A small multi-label image tagger, trained from scratch: norm layernorm, soap at rate 0.0034.
Rows from block 7, named by matrix and row number. Rows with one number belong to one channel. Each number is 128 + 32 x the weight over its row's rms, rounded and kept within 0 to 255. All counts start at 0. After the name is the row's rms in percent of the matrix's.
# convs0: first 3x3 conv, stride 2 (model.blocks.7.convs.0.weight, 192x96x3x3), inputs 84-87, a 3x3 kernel for each
# convs1: second 3x3 conv (model.blocks.7.convs.1.weight, 192x192x3x3, transposed), outputs 84-87, a 3x3 kernel for each
convs0.69 098 [130 146 204 120 138  88 151 212  90 127  95  98 117 119  95 142  78 168 108 122 160 128 145 138 110 150  75  91 205  71 140 107 152 110 119 137]
convs1.69 098 [ 95 179 151 182 166 123 144  89 106 159 131 200 144  55 111 146 139 114 153  83 124 111 103 201 114 133 102 128 118 121 122 115 104 141  99 123]
convs0.70 106 [ 70 126 143 147 144 104 202 131 146 160 155 112  86 135 155 108  80 132 116  97 128  43 133 102  48  47  99 132 168 106 113  79 130 145 133  69]
convs1.70 102 [103 133 133 189 135 147 162 153 124 156 165 114  73 169 151  96 145 129 132  88 134 146 124 109  78 149  91 131 130 127  75 106  98  71 109 122]
convs0.71 101 [143 109 149 108  62 125 182 108 142  96  99 157 131 139 128 169 157 171 133 140 142 167 115 182 135 143 151 124 158 115 122 118 164 136 133 127]
convs1.71 102 [123 115  69 117 154 129 128 189 112 121 131 142 158 194  97  84 168 123 203 183 124 137 147 124 119  94 109 133 125  96  99 127 163 183  77 151]
convs0.72 096 [148  61 146 114 152  90 115 127 135 178  87 104 121  79  47 107  88 146 156 124  70 171  85  94 129  85 149 184 129 128 156 139  82 147 108 111]
convs1.72 095 [ 85  57  91  93 143 100 111  79 107  91  95 158  66 165 146 132 144 109 134 102  91 138 193 152 161 132 204 108 140 122 123 109 131 149 137 152]
convs0.73 099 [151 154 135 178 138 102  65 116 136 185  92 155 155 114 126 123 129 107 110 131 101 133 145 120 137 125 114 100 131 141 158 173 157 196 117 115]
convs1.73 098 [143 133 163  89 134 149 132 128 149 127 142 126 159 120 128 111 118 137 145 113 178 172 182 131 142  96 153 152 119  74 148 163 152 121 140  88]
convs0.74 104 [143 153  67 117 131 158 108  92 164 192 166 107 149 126 115 120 130 112 110 110  91 144 210 104 102 134 125 132 156 115 103 150  95 102 202 139]
convs1.74 103 [143 149 147 149 174 179 108 101  91  43 172 132 182 178  93 124 156  92 116 208  81 114 100 150 129 162 103 116 129 114 214  32 155  78 185 151]
convs0.75 096 [147  92 140 126 175  96 122 172 139 150 128  76 128 105 101 129  99 142 150  66  85 155 166  89  80  96 108 154 130 107 105 121 136  91 121 124]
convs1.75 095 [146  98 156  92 104 175 169 112  69 114  84 153 137 142 118 101 193 161 125 108 135 103 113 135 196 116 135 152  99 141 177 173 129  59 129 156]
convs0.76 096 [128 126 126  58 141 102  89 159 162 107 113 151 135 185 179 168  99 182  96  93 146 114  75 195 152 170 155 115 130 107 126  88 139 132 122 177]
convs1.76 096 [123 172  87 162 162  94 104 151 115 153 153 164 162 105 117  90 162 152  88 178 112 116  88 159 201 136 134 114 110 193  88 163 186 116 135  81]
convs0.77 099 [105 133 114 102 176 149 113 141  85 128 191  98 117 180 122 104 132 115 146 120 102 132 147 238 164  94 193 135  97  98 131 119 122  80  84 108]
convs1.77 098 [147 112 104 137  86 126 189 184 186  96 125  96  98  88 165 147 137 131 100 106 104 107 143 137 130 120 105  95 137 143 146 109 104  98 129 161]
convs0.78 105 [107 148  99 118 142 159  49 144 131  93  84 110  80 115 102 179 123 123 150 170 174  95 107 106  94 160 154 113  91 154 147 192 135 115 130 148]
convs1.78 105 [144 149 101  74 166  99 131 145  89 141 155  69 101  85  94 180 130 129 157 168 128 126 138 187 124 109 110 158 155 141  98 144 120 111 139 141]
convs0.79 103 [161 112  47 181 151 105 185 106  70 131 177 143 102 159 142 150  88 117 159 159 157 156  94  74 148 136 111 110 154 130 125 149 107 188 138 164]
convs1.79 104 [101 106 166 106 122 130 138 187  62 163 111  80 103 110 114  89 131 103 120 162 133  83  52 124 132 187 176 119 121 173 101 137 140 126 107 180]
convs0.80 100 [142 209 110 137 132 127 105 172 164  91 195 107  97 113  58  78 110 141  87 121 165 133  88 163 112 116 122 114 107 116 133 122 182 110 188 127]
convs1.80 095 [125 143 128  45 136  86 148  63 159 163 175 107 100  87 120 134 127 121 154 110 101 140  94  97 117 138 111 114 177 169 118 164 124 171 163 131]
convs0.81 103 [ 91 141 119  87 135  67 109  92 193 145 115 103 167 135 176 100  96 166 117 122 113 122 157 121 133 198 121 125 108 141 145 107 135 127 119 206]
convs1.81 106 [154 134 107  81 110 106  96 111 116 149 174 120 183 120 118  91 136 150 117 145 207 104 123 186 131 154 127 153 136 129 140 147  98 191  99 132]
convs0.82 091 [150 129 136 163 156 167 137 112 164 136 189 141 153  94  50  95  97 124 124 130  94  80 131 119 105 154 114 116 152 115 123 159 132  79 145 120]
convs1.82 094 [132 188 136 102 163 155 102  94 164 169 141 117 146 178  82 103 103 126 124 124  97 150 100 139 104  71  87 115 158  89 183 105 162 160 133  76]
convs0.83 090 [116  89  76  91 112 128 146 170 133 144 139 102 135 106 144 125 136 146 146 167 105 141  97 154 127 169 165 129 120 134 112 115 177 136 113  98]
convs1.83 096 [124 113 153 149 112 139 115 168 121  97 154  88 153  60 137  92 159 111 108 128 147  97 148  85 137 115 125 159 153 126 142 156 107 124 156 131]
convs0.84 095 [150 122 103 116 160  93  88  67 202  94 160 100 192 148  86 103 138 121 134  95 115 109 130  81  94 104 144 150 143 110 158 137 117 126 132 189]
convs1.84 093 [133  81 111  71 135 161 106 100  80 192 131 111  70 150 171 177 175 141 152  49 128 141 148  85 131 116 106  64 109  76 120  54  73  90  88 124]
convs0.85 108 [122 111 149 166 172 123 116  83  73  57 162 146  95 142 140 156  82 132  36  56 168 159  92  90 151 218 182 105 109 111 117 136 146 160 164 117]
convs1.85 108 [177 186 106 133 158 183 114 153 175  97 120 138 110  72 140 121 101  89 100  83 153 137  80  98  80 146 169 156  98 156  83 176 119 157 143 128]
convs0.86 102 [ 90 127 119 170 122 141 184 103 136 133 186 194 163 137 129 101 106  90 179  93 167 144 131 100 131 126 146 112 112 131 180 121 141 110 104  91]
convs1.86 099 [152 124 103  79 111 116 151  87 118 126 172 134 140  99  88 108 165 161 120 134 153  92 123 101  88 161 141 163 146 111 126 153 135 186  89 137]
convs0.87 112 [112 165 108  90 144 107 104 147 106 160 128 129 151  74 146 153 154 160  70 103  97  84 108 142  92 140 128 114 127 123 125 136 116 113 104 100]
convs1.87 107 [102  81 171  84 179 140 131  90  84 149 145 106 124  85 136 108 134 101 177 141 122 137 168 170 136  91 131 175 165 108 128  89 116 159 114 143]
convs0.88 103 [106  89 208 166 127 153 128 100 115 137  55 162 128 110 165  70 117 120 130 139 124 103  79 103  83  71 113 159 142 126 165 124 131 135 146  54]
convs1.88 107 [ 97 174 141  98 161 179 149 139 151  90 120 155 118 108 109  84 142 164  67 147 131 142  78 115 104 187 132 130 146 137 116 135  81  88 137 134]
convs0.89 096 [133  72 185 163 158 128 149  83 146  86 145 178 130 104 172 111 169 168 108 123 172 150 100  53  85  71 130  88  99 156  83 101  60 125 114  91]
convs1.89 093 [143 100 155 143  90 138 118 117 107  95 126 139 105 132 105 150 100 125 148 107 145 106 211 176 134 167  83 127 125 109 165 132 112 148 145 165]
convs0.90 114 [103 171  81 121 122  88 140 119  97  53  96 115 123 116 105 201 120 105 144 179 131  84 165 218 169 163 175  76 125 122 129 145 108 102 210 115]
convs1.90 105 [173 142 128 151 140 134 168 214 111 103 163 124 122 179 168 135 127 133 119 134  91 121  98 117 116 155 162 179 114 148  89 137 118 172 128 164]
convs0.91 098 [190 132 130 113 125 118 137 114 154 110 176 168 155  96 117 153 127  82 198 204 113 137  81 125 157 142  41 156 106 128 133 157 115 146  67  97]
convs1.91 098 [ 93 143 177 137 104 188 135 162 108 105 167 137 103  65 132 155 111 189 118 161 125 165  42 136  67 148 120 122 148 140 130 160  99 111 110 165]
convs0.92 088 [141 168 134 129 171  83 124 140  97 186  90  91 101 114 121 161 133 126 136 169 142 131 155 150 125 121  85 160 136 117  86  83 128 111 121 154]
convs1.92 097 [159 134  83  95 173 242 116  91 110 122 105 159 128 185  79  94  16 147 128 121 108  68 164 158 138  60 130 126 149 103 123 121 132 160 111 146]
convs0.93 118 [165 152 105  65 170 130 102 126  86  72 154 133 144 170 136 131 140 152 145 138 183 144 134 239 169 117 184 150 108 132 110  66 142 110  98 142]
convs1.93 112 [100 103  54 145 177 129 156 145  75 112 163 147  75 155 150 109 152 110  91  91 121 147 129 122 138 124 130  91 165  78 124 102 142 145 176 128]
convs0.94 092 [146 179 154 120 122 120 142 151 168 170 120 136 149 131 184 175  88 211 155 130 101 197 125  97 142 165 156 120 111 135 173 103 119 134 123 128]
convs1.94 094 [123 143 111  94  77  75 149 133 138 132 137 118 122 105 118 156 117 145  80 121 137 106  73 111 130 143 133 109 128 125  96 164 173 150  63 138]
convs0.95 105 [136 113 129 106 151 131 174 140  95  84 148 116 125 144 166 143 133 121  97 170 152 138 128 180 124 127 150 128 150 140  25 113 152 136 112 114]
convs1.95 100 [120 138 169  96 181 189 178 225 136 131 113 124 167 135 131 163 116 147 153 152 158 102  95  64 133 140  78 116 173 139  88 106 140  90 154 113]
convs0.96 093 [119  95 110 152 130 181 204 154 202 114 152 144 147 141 141 194 160 123 136 134  88 145 112  98 126 158  90 115 131 209 113 120 167 133 138 114]
convs1.96 094 [115 130 138 166 109 172 116 128 128 119 161 155 147  99 107 121 140  87 147 151  92 119  75 124 125  95  65 126 134 103 149 121 120 147 125 156]
convs0.97 109 [ 98 117 126 131 161 104 204 131  54 172 142 142 162 127 142 105 129 134 106  68 168  90  93 111  91 117 142 112 137 132  47 137  58 137 181 144]
convs1.97 112 [ 90 138 111 136 207 141 179 118 138 116 146 148 149 113 166 124 170 100 160 114 123 166 146 130 125 111 105 194 135 168 118 158 157 162 139 165]
convs0.98 095 [ 84 100 109 154 153 115 169 128 130 128 157 140 118 167 134 119 143 148 117 127  86  73  88 114  44 105 134 114  63 137 142  81 124 138 151 112]
convs1.98 091 [136 143  84  77  80  95 154 111 141 151  86 113 131 145 111 175  86 137 111 102 149 125 158 168 217  71 186 149 154 167 158 105 142  88 171 128]
convs0.99 101 [126  82 111 146 144 123 138 155  83 166 136 148  44 147 114 113 167 138 142  85 109  77 103  95  91 101 161 128 150 129 132 147 111 117  71  63]
convs1.99 100 [132 193  91 133 113  76 105 114 142 144 109 127 130 170  92 134 131 151  61 128 101 127 176 121 121 121 108 176 108 137 121 139 166 127 127  96]
convs0.100 097 [174 153 174 115 140 133 112 172 109 124 176 151 154 119 168 162 119  94 171 172  97 171 153  94 111 156 146 138 135 156  94  86 108 155 148 145]
convs1.100 097 [150 136 160 168 137 165  66 137 155 170 124 159  93 169 122 109 112  98 144 137 174 100  88 111 157 113  67 142  53 155 124 157 113  93 110 127]
convs0.101 099 [203 176 187 151 125 158  98 147 106 112 102 139 110 167 118 149 150 112 129 124  88 161 189  79 126 140  80 222  84 108 167 102 136  89 155  98]
convs1.101 103 [152 133 125  81 115 139 142 168 110 109 134 139  80 120 136 128  80  90 141 103 111 191 128  91 152 133 122 110 129  99  96 147 146 146  79 180]
convs0.102 099 [ 97 134 156 125  94 132 130 104 123  93 140 122  96 133 124 144 144 118 131 167 128 158 171 119  47 142   6  62  87 138  94 144 177  68 101 169]
convs1.102 109 [159 179 188 149 147 167 102 116 132 111 136 124  84 143 116 141  78 125 132 192 166  89 152 105 127 119 103 116 133 138  95  60 140 132 146 115]
convs0.103 098 [131 139  90 138 116 164 142 134 152 164 107 193 119 142 109  77  96 103 204 131 146 144  83 138  85 107 110  94 111 163  92 132 138 165 133 135]
convs1.103 096 [148 165 136 201 119 102 126  90 107  69 110 180 151 172 155 109 162 148 145 161 119 150 168 151  82  97 134 155 177 162 171 138 116 115 123 119]
convs0.104 104 [ 99 102 185  67 164 153 139 131 104  86 145 193  97 132 130 176 109 117 118 139 227 143 177 166  80 166 104  95  84 198  81 122 162 125 109 173]
convs1.104 106 [134 133 106 137 137 126  92 126 160 107 140  93 158 144 124 108 141 112 163 154  64 164 102 117  85 169 134 122 131  93  80  93 129 146  67  78]
convs0.105 116 [162 156 133 134 123 105  83  45  68  78 120 140 116 114 101 154 119  90  98  73 104 105 102 134 116  73 106 145 156  39 178 108 107 105 130  92]
convs1.105 114 [148 123 131 116 111  72 117 148 100 134 110 124 131  93 157 153 133 152 120  82 103 112 113 134 143 162 157 140 130 121 104 148 157 173 163  87]
convs0.106 094 [110  92 133  76 108 104 126  99 229 146 117 159 118 106 116 152  71 100 174 111 141  66 127  72  83 145 130  92 139 118 193 153 101 145 126  77]
convs1.106 095 [104 100 178 108 147 171  84 127 108 168 114 162  77 142  87 173 137 121 132 170 229 118 100 125 122  78 123 167  99 163 102 110 111 150 178 164]
convs0.107 096 [155 144 109 116 130 153 147  98 145 194  86  39  70  30 156 111 117 112 128 121 135 143 110 120 147 127 157 197 120  98  84 114 146  79 136 142]
convs1.107 098 [124 156 158 104 136 129 100 145 170 126 131  65 116 191 195 130 173  70 123 160 120 115 138 148 112 131  99  79 152 135 132 156 139 188 198  90]
convs0.108 105 [ 64  97 138 121 102 150 143  88 167 162 154 161 157 100 122 141 120 148 221  81 146 138 144 112 127 109  98 128 139 160 144 131 154 181  80 177]
convs1.108 106 [154 113 102 120 154 144 153 112 106 142 138 125  99 184 130  85 134 119 136 130 187 112  71 113 101 213 198  90  86 237 119 168 100  90 131 145]
convs0.109 089 [131  63 111 157 107 109 161 143 116 135 128 141 158 128 116 104  64 101 183 164 162  61 107 160 127 123 161  64 102 141 120 160  99  76 134 182]
convs1.109 089 [135  52 121 128 144 136  42 132 181 113 154 115 117 157  42 142  67 124 101  96 167 174 125 145 162  77 122  99 105  65 142 141 128 105  88 134]
convs0.110 104 [195 134  97 105 123 151 174 185 103 123 115 115 133 169 122 142 136 146  92  58 161 178 124 130 123 125 142 141 137 124 151 105 134 186 184  99]
convs1.110 109 [110 130 121  96 111 153 104 154 121 131 121 107  92  99 108 123 149 122 139 122 133 123 151 133 113 150 186 113  94 145 143 101  99 132 150 127]
convs0.111 103 [113 146  97 167 129 116 129  98 107  84 119 130  85 143  74  94  84  48  91  79  90 120 133 168 161 117 190 151 126 152 113 117 127 140 108  92]
convs1.111 099 [ 99 102 197 137  97 127 113 151 155 151 103 150 129 160 108 136  75 117 140 127 131 159 138  82  92 173  93 123  81 152 123 172 136 143 100 170]
convs0.112 095 [123 114 144  86  81 158 142 144 102  65 115 105 107 103 166 145 109 143 148 120 132 101 145 139  81 104 132 107 154  56 139 114  91  70 125  81]
convs1.112 094 [102 125 146 140  82  78 148 120  90 119 116 122 109 143 147 138 123 131 105 113 115  96 165  77 150 176 125 146 115  99 120  96 128 132 133 155]
convs0.113 095 [ 81 109 132 117 165  49 122  90 165 151  98 136 178 151 181 108  77 177  92 102 108 143 151  95 106 107 167 143 118 155 115 123 134  91 144  71]
convs1.113 093 [199  86 106  97  97  95  74 141 175 147  71 169 107 154 150 119 104 108 107 125 108 100 178 166 143  93 113 102 124 144 153  97 176  97  80  89]
convs0.114 094 [127 143  66  94 151 151 129 137 197 159 121 131 133 139 109 162 110 139 172 152 150 194 122 100 152 129 131 225 152 111 143 147 140 128 142  85]
convs1.114 096 [102 132  99 144 106 155  87 130  95  78  89 192 190 135 101 114 180 122 117 110 152 172 103 106 102  98 135 173 139 145 146 152 106 142 165  73]
convs0.115 097 [123 101  48 225 126 154 150  96  93  75 163  99 170  96 116 110 147 172 132 110 120 156 176 134 141 187  80 130 155 147 166 123 131 116 113 158]
convs1.115 094 [129  92 123 205  95 121  84 119  95 129 110 143 187 123 128 153 127 144  87 202 110 135 122 133 135  87 158 132 103 117 143 109 157 114 198 139]
convs0.116 103 [153 145  91 151 120 106 154 150 113 181 172 102 145  88 101  30  90 177  79 119 161 121 109 125 130 129 101 116 112 151 130  69 111  81 124 135]
convs1.116 100 [105 120  93 121 151 128 113 135 171 112 104 148 120 123 134 133  78 182 158 122 123  59 129 113  81 132 105 143 121 138 149 129  90 116 162 158]
convs0.117 101 [189 118 171 188 209  95 132 145 110 142 158  61 119 104  64 174  96 125 114 162 115 168 182 152 117 184 178 134 103 150 124 117 135 131 163 137]
convs1.117 097 [157 117 160 156  93 136  58 144  98 117  89 156 116 139 115 126 100 116 103 179 118 124 114 106 169 110 150 108 126 160 130 124 180 105 140 127]
convs0.118 102 [ 93 113 143 125 122 149 106 104 144 117 134 136 137 113 162 137 111 124 105  83 115  95 127 152 118  91  81 146  61  91 157 123 148 128 130 123]
convs1.118 100 [128 138 154 120  99 157 107 166 153 128  72 112 130 103 113 137 130 103  66 114 129 133 145 114 120 168 179 147 145 104 107  77 119  79  78 113]
convs0.119 100 [128  96 145 136 174 128 118 166 180  62 198 146 120 148 149 106 111 122 148 130 145 117 164 133 104 182 124 144 113 151 113 133 111 100 108 111]
convs1.119 101 [152 126 179 147 120 126 113 190 125 126 121 139 106 142 132  81 121 119 117 195  82 109 144 171 143 130 175 103 131 121 158  71 185 134 178 148]
convs0.120 096 [107 107 118 143 106 114 178 143 121 178 154 178 186 164  99 126 113 151 100 129 137 143 103  66  59  97  99 125 111 162  54 117 113 118 158  83]
convs1.120 096 [148 136 168 169 174 119 167  68 141 128 156 131 114 136 164 190 142 131 123  74  77 160 127 116 118 157 151 133 170 167  92  98 144 171 127 120]
convs0.121 114 [115 185 101 152 156 190 188 148 129  60  95 100 183 120 108 154 106 140 171 121 153 111 156 110 114 151 131 142 130 132 177 120 139 176  55  58]
convs1.121 111 [124 119 113 145 146 119 148 100 118 130 134  94 130  79 101 127 153 139 133 102  87 188 154 159 115 173 162  96 146  65 110  88  90 161 132 142]
convs0.122 094 [ 88 174  88 145 173 134 141 157 190 109 189 148 160  61 112 153 110 144 131 123  92 154 195 168 182 140 117  48  90 136 103 121 187 152 140 113]
convs1.122 094 [164 156 144  78  94 119  97 150 150 131 102 168 105 155  85 105 121 199 116 172 145 160  93  76 159  94 115 127 126 100 158  87  89  76 172 149]
convs0.123 094 [106 132 131 209 180 127 149 114 104 111 100 169 130 119 219 157  90 134 189 207  99 143 149 106 127 150 104  99 111 112 112 108  70 156 149 107]
convs1.123 093 [ 86 179 140 195 132 157 163 157 135 135 164 119 137 170 130 107 173  90 125 188 148  58 168 179 115  79 112 140 161 210 175 165 152 158 154 132]
convs0.124 089 [119 115 149 102 101 130 183  93  81 205 174  84 107 154  72  83  80 185 134 174 127 131 145 105 156 121  88 116 112  98 161 103  98 139 101 117]
convs1.124 093 [169 117  90 187 214 214 178  80  51 165 101 138 154 150 159 117 135  85 135 104 139 152 137 174 100 122 151 128 141 134 140 155 101 128 165 156]
convs0.125 102 [158 117  94 146 135 144 127 132 128  85  97 110  74 148 130 158 129 153 129 139 103 136 105 150  96 159 132  89 169 122 130 177 114  53 112 146]
convs1.125 099 [148 150 180  82 110 139 108 105 111 144 129 108 118 158 101 141 101 129 155 136  80 111  64  30 183 142  93 127 161 139 182  82 118 135 201 112]
convs0.126 111 [ 92 128 158  83 149 163 163  90  59 102 175 144 107 127  86  97 104 152 105  86 161 149 103 255 173 241 173 104 160 120  96 161 160 110 117  96]
convs1.126 110 [164 134  75  97 123 135 108 114 154 161 110 165 131 109  64 172 118 169 140 123 114 166 148 128  93 168 115 145 153 101 108 110 127 110 106  77]
convs0.127 091 [102 112  53 126 124  86 100 123 155  95 156 139  86  96 150 130  60 159  96  92 121 149 115 145 171 122 131 104  71 159  65 132 105 158  88 120]
convs1.127 094 [140 164 131 156 133 156 106 146 144  94 156 133 114  30 171 125  81  87 105 161 130 140 168 121 195  82 105 136 164  73 156 127 137 136  90 116]
convs0.128 098 [ 79 119 137 125 136 130 109 126 190 127 135 133 174 111 129  95 119 180  85 143 176  93 103 100 137 134 119  87 128 147 142 139 103 181 133 141]
convs1.128 098 [118 128 128 122 135  89 121 123  94  92 129 115 174 130 160 116  85 156 129  93 130  75  94 147 129 121 188 133 179  99 181  69 135 126 133 145]
convs0.129 091 [ 90  88  71 183 114 104 129 114  85 142 156 205 144 164 139 117  80 165 137 174 147 125 207 106 119 120  44  99 130 166 106 115 137 126 123 149]
convs1.129 093 [125 107 103 179 168 101 142 131 175 141 162 108 100  50 134 112 151  98 112 117 118 154 146 135 142 105  64 151 125  95 132 112 188 152 140 144]
convs0.130 110 [124 115  87 104 145  71 162 138 122 125 121 162 137 101  71 109 144 124 121 154  72 158 129 191  70  58 102 175 159 184 110 125 204 123  45 165]
convs1.130 106 [158 154 116 104 182 111 180 109 107 108 152 196 130 122 118 185  89 136 176 100 174 120 120 138 106 124 100 123 125 129 192 109 199 130 143 122]
convs0.131 092 [121 135  95 190 128  90 189  79 135 157 107 137  88  98  85 198  99  87 138 115 132  58 112  71 137  66 118 128  90 107 105 122 112 119 173  89]
convs1.131 094 [103 102  83 142  84 123 104 167  70 128 130 127 161 177 110 138 122 104 133 122 138 166 142 131 118 169  91 177 141 162 154 174 119  94  59 157]
convs0.132 100 [140 131 152 194 112 113 138 119 152 145 152 133 107 167 100 167 142 150 115 113 134 104 120 135 125 198 129 120  95 189 141 112 119 119 177 124]
convs1.132 098 [144 104 119  97 147 138 105 180  98 171 133 168 130 153 101 106 144  96 214  99 141 133 195 118 159 116 146 201 115 126  57 119 131 153 152 100]
convs0.133 100 [162 139 152 204 182 155 125 123 147 151 172  89  43  17 138 176 192 126 174 126 122 155 121 130  90 158 121 154 151 143 177 131 125 119 130 116]
convs1.133 096 [131 169 123  95 157 120 158 163 125 119  99 124 137 101 112 132  87 159 185 150 151 116 181 106 126  79 189 121 152 176 140 127 172 128 166 128]
convs0.134 091 [147 102 119 125 233 110 139 129  89 124 126 138 159  99 102 155 111 191 138 134  95 108 102  32 124  99 161 122 125 159 130 113 103 113 121 176]
convs1.134 094 [119 158 207 141  89  39  93 117 121 149 170 160 129 110  93 100 115 150 108 129 120 140 147 122 120  60 255 121  60 186  87 118 113 103 130 111]
convs0.135 102 [137 157 134 139 110  97  99 162 181 108  97 131 164  54 108 154  56 182 160 128 187 135 127 150 104 161  94 131  99 144 151 155  66 148 159 137]
convs1.135 099 [134 170 103 119 135  81 111 114  95 117 154  81  88 104 215 149 134 127 141 191  91  50 149 155 127  70 118 133 159 127 114 153 122 146 144 143]
convs0.136 113 [120 159 133 152 165 149 149 147 180 130 129 120 107 132 150  85 137 169  68 160  64 117 128 122 136  77 166 149 155 105 169 105 152 126 145 150]
convs1.136 111 [141 116 102 146 129 137 136 125 135  57 152 156 152  90 127 133 156 137 127 138 130 109 127  76 113 155 114  99 129 141 137 112  80 148 149  79]
convs0.137 103 [104 149 147 170 161  79 134 106 143 148 151 127 139 137 146 133 114 142 105 144 105  69 141 104  66 122 108 149 118 165 144 139 140 105  99  91]
convs1.137 106 [161 101 160 180 162 169  63 126 162 117 105 110 138 150  73 130  72 153 107 108 125 137 111 109 137 111 156  84 160  51 123  88 133 124 108 122]
convs0.138 104 [165 234  98  95  50 117 100  85  95  93 165 132 122 124 116 172 142 100  90 151 127 142 157 193 167 115 162 118 148 173 124  69  86 140 133  91]
convs1.138 099 [148 136  93 194 129 137 104 126 123 132 101 129 167 119 167 142 135 114 100 114 132 209  96 134 144 186 119 119 154 125 126 128 153 113 112 139]
convs0.139 100 [163 151 185 139 148 144 109 123  73 107 147 124 105 177 169 177 193  86 125 134 136 180 106 148 132  77 111 186 137 137 153  86 148  94 100 158]
convs1.139 099 [116  81 137 140 133 149 149 112 155 140 105 193 104  78  85  96  94 135 131 132 118 149 164 115 123 108 114 106 123 110 127 130 198 107 119 107]
convs0.140 107 [ 46 157 127 150 165  79 130 149 122 106 108 120 118 161 176 239 173 197 135 177 102 147 114 104  78 167 195 135 130  97 168 184 119 131 141 119]
convs1.140 100 [ 99 149 132 114 116 158  76 134 153 138 149 131 124 196  90 155 161 154 114 133 136 183 177  75 116 108 182 132 106 116  90 136 174 143 102 159]
convs0.141 113 [123 145 150 104 125  78 153 136 162 106 132  93 181 171  84 194  98 104 145 145 102  87  66  65  48  30 119 111  80  79 162 152 148  80  84 130]
convs1.141 114 [101 133 194 126 128 153 108 121 199 142 121  93 206 133 119  93 131 126 172 103 123 150  75 122 133 133 125 143  80 136  92 152  95 143 142 101]
convs0.142 093 [162 105 132 139 102 139 126 121 143 158 144 114 131 139  85 114  51  80 149 130 115  96 182 144 100 156 255 138 142 129 128 108  89 176 141 118]
convs1.142 099 [153 142 115 155 101 147 106 150 172 151 182 142 175 177 145 168  86  75 112 137 144 134 160 107 113  98 140 110 159 101 156 140 114 128 151 168]
convs0.143 106 [168 141  83 135 156 179 120 158  63 113 149 127 136  86 111  79 171 141  78 118 222  84 156 171 152  86 175 106  73 124  92 102 157 130 167 102]
convs1.143 106 [139 122 139 166 113 125 140 210 128 101 193 100 120 144 196 137 142 145 128 106 165 142  88 141 117 122  66 125 149 129 157 166 116 131  66 128]
convs0.144 107 [105  91 110 123  98 149 131 193 128  85 116 133 153 128 114  88  73 172 175 133 161 116 160 154 124 152 104 147 160 100 106 128 101 113 138 176]
convs1.144 106 [131 153 111 159 145 112 149 138 147 145 120 105  80 180 171 151 123 155  94 148 140 155 157 107  87 155 141  98  65 152 106 179 127 142  72 137]
convs0.145 097 [105  58  60 133 178  91 183 151 119 125 160 182  83 137 135 151  41 106 123  88 110  75 161 136 155 137 162 149 112 111 107  85  91  90 130 199]
convs1.145 098 [165 118 198 130 176 137  95 107  98  94 132 126 179 144 169  88 129  96 144 163 188 135 111 107 128 212 167 114 124 168 173 117 112  45 136  74]
convs0.146 103 [114 139 110 135 212  86 136 165 164 117 154 114 127 116 117 139 176 162 117 149  82  95 164  85 166 122 140 114 114 172 169 118 168 159 122 134]
convs1.146 098 [131 110  96  98 146  94 173 158 154 150 112 157 172  74 108 136 104 111 148  73 146  99 166 126  61 109 130 174 134 109 127  99 153 157 147 155]
convs0.147 102 [ 88 109 188 157 132 166 121 142 127 186 116 106 142 124 117 134  89 106 151 142 150 163 148 157 203 148  86 122 116  92 105 152 131  65 107 134]
convs1.147 105 [ 66 152 216 181 168 167  92  96 123  99 127  95 153 152 133 140 127 132 132 167 124 128 117 144 164 142  86 104 112 137 170 143  99  83 147 120]
convs0.148 098 [103  98 121 155 138 175 158  99 209 155 135 201 182 175 151 103 120  87 126 154 101  80 137  48 144 169 140 137 108 128 109 129 118 147 163 123]
convs1.148 099 [ 81 156 120 151 143 128  77  86 153 179 111 108 133 137 146 100 155 109 125 137  96 153 163 138 116 131 128  96 170 137 150 127 174  76 115 112]
convs0.149 109 [134 103  87 138 137 132  95 141 139 122 162 121 156 106  70 129 167 159  75  90  82  90 121 184 130 137 131 155 176 123 129 134 107 116  70 134]
convs1.149 111 [182 131 146  82 152 142 142 154 109 118 103 131 128 128 107 138 114 167 127 129 126 122 114 111 135 127 162 123 182 104 126 105 143 155 146 130]
convs0.150 104 [117 126  81 125 113 112 175 168 100 124 158 114  99  81  78 125  78 163 181 106 118 198 151 100 188 160 117 121 139 120 155 181 149  88 101 134]
convs1.150 100 [113 117 151 113 112 132 112 115 141 116 158  98  97 135  95 132 174  58 119 131 101 147  97 103  64  94 190 135 147  97  60 116 147 124 119 134]
convs0.151 110 [ 77 126 138  94 110 111 146 161 110 146 194  88 164 129 103 132 114 152 128 149 134  84 107  97  79  98  85 141 158 159 100  96 164 148 141  86]
convs1.151 111 [149 255 126 195 181  81 106  79 106  98 120 117 148  70 121  99 145 131 107 125 102  86 111 140 123  99 132 119 119 165 113 170 129 148 117  83]
convs0.152 089 [158 117 120 141 169 136 161 173  74  97 154  81  58 199 123 179 198 175  53 103 140 183 152  99 123 151 103 123 113 151  75  81 120 134 124  98]
convs1.152 089 [134 117 109 133 151 134 131 177 113 121 161 105 143 167  54 104 133 143  96  69  79 142 131 113 104 108 103 157 130 192  95 176 146 141 135  83]
convs0.153 094 [150 144 131 119 207  93 152 104 142 105 157 169 120 106 174 136 155 152 200 145 166 198 193 158 197 150 159 167 117 141 118 173 161 149 124 165]
convs1.153 096 [139 178 144 143 194 150 141 108 184  88 129 124 112 109 160 160  89 185 170  93 146 126 169 166  67 152 125 115 137 109 181 155 114 104 151  90]
convs0.154 108 [123 114 105 123 143 151 135 175 116 121 208 155 116 171 119 125  64 164 138 127 188  99  82  91  30 129  86 122 110 150 133 130 152 138 172 120]
convs1.154 106 [133 114 140 170 160 104 108  85 126 156 134 142  90 203 107  79 105 118 111 139  89  80  95  83 181 166 176 125 112  83 163  83  89 155 105 144]
convs0.155 093 [ 93 151 162 106 177 163 174 137 148 132  90  89 198 115 183 156 167 196 131 111 140 129 101 135 135  99 143 121 142  98  91 183 115 178 139 124]
convs1.155 094 [115 121 135 127  96  85 217 187  87  93  79  90  76 185  94 126 208 107 107 114  77 120 131 177 113 159 170 173 166 124 116  90  81 152 162 115]
convs0.156 106 [177  77  84 107 139 134 157 126  67 135  80 128  98  85 128 103 131  88 113 185 155 204 140  89 141 141 115 157  94 111 114 119 143  99 114 147]
convs1.156 103 [135 126 163 140  96 112  91 123 152 152  75 129  92 124 193 151 161  80  95  50  73 142  79  79 210 132 119 159 155 130 119 156 147  89 131  97]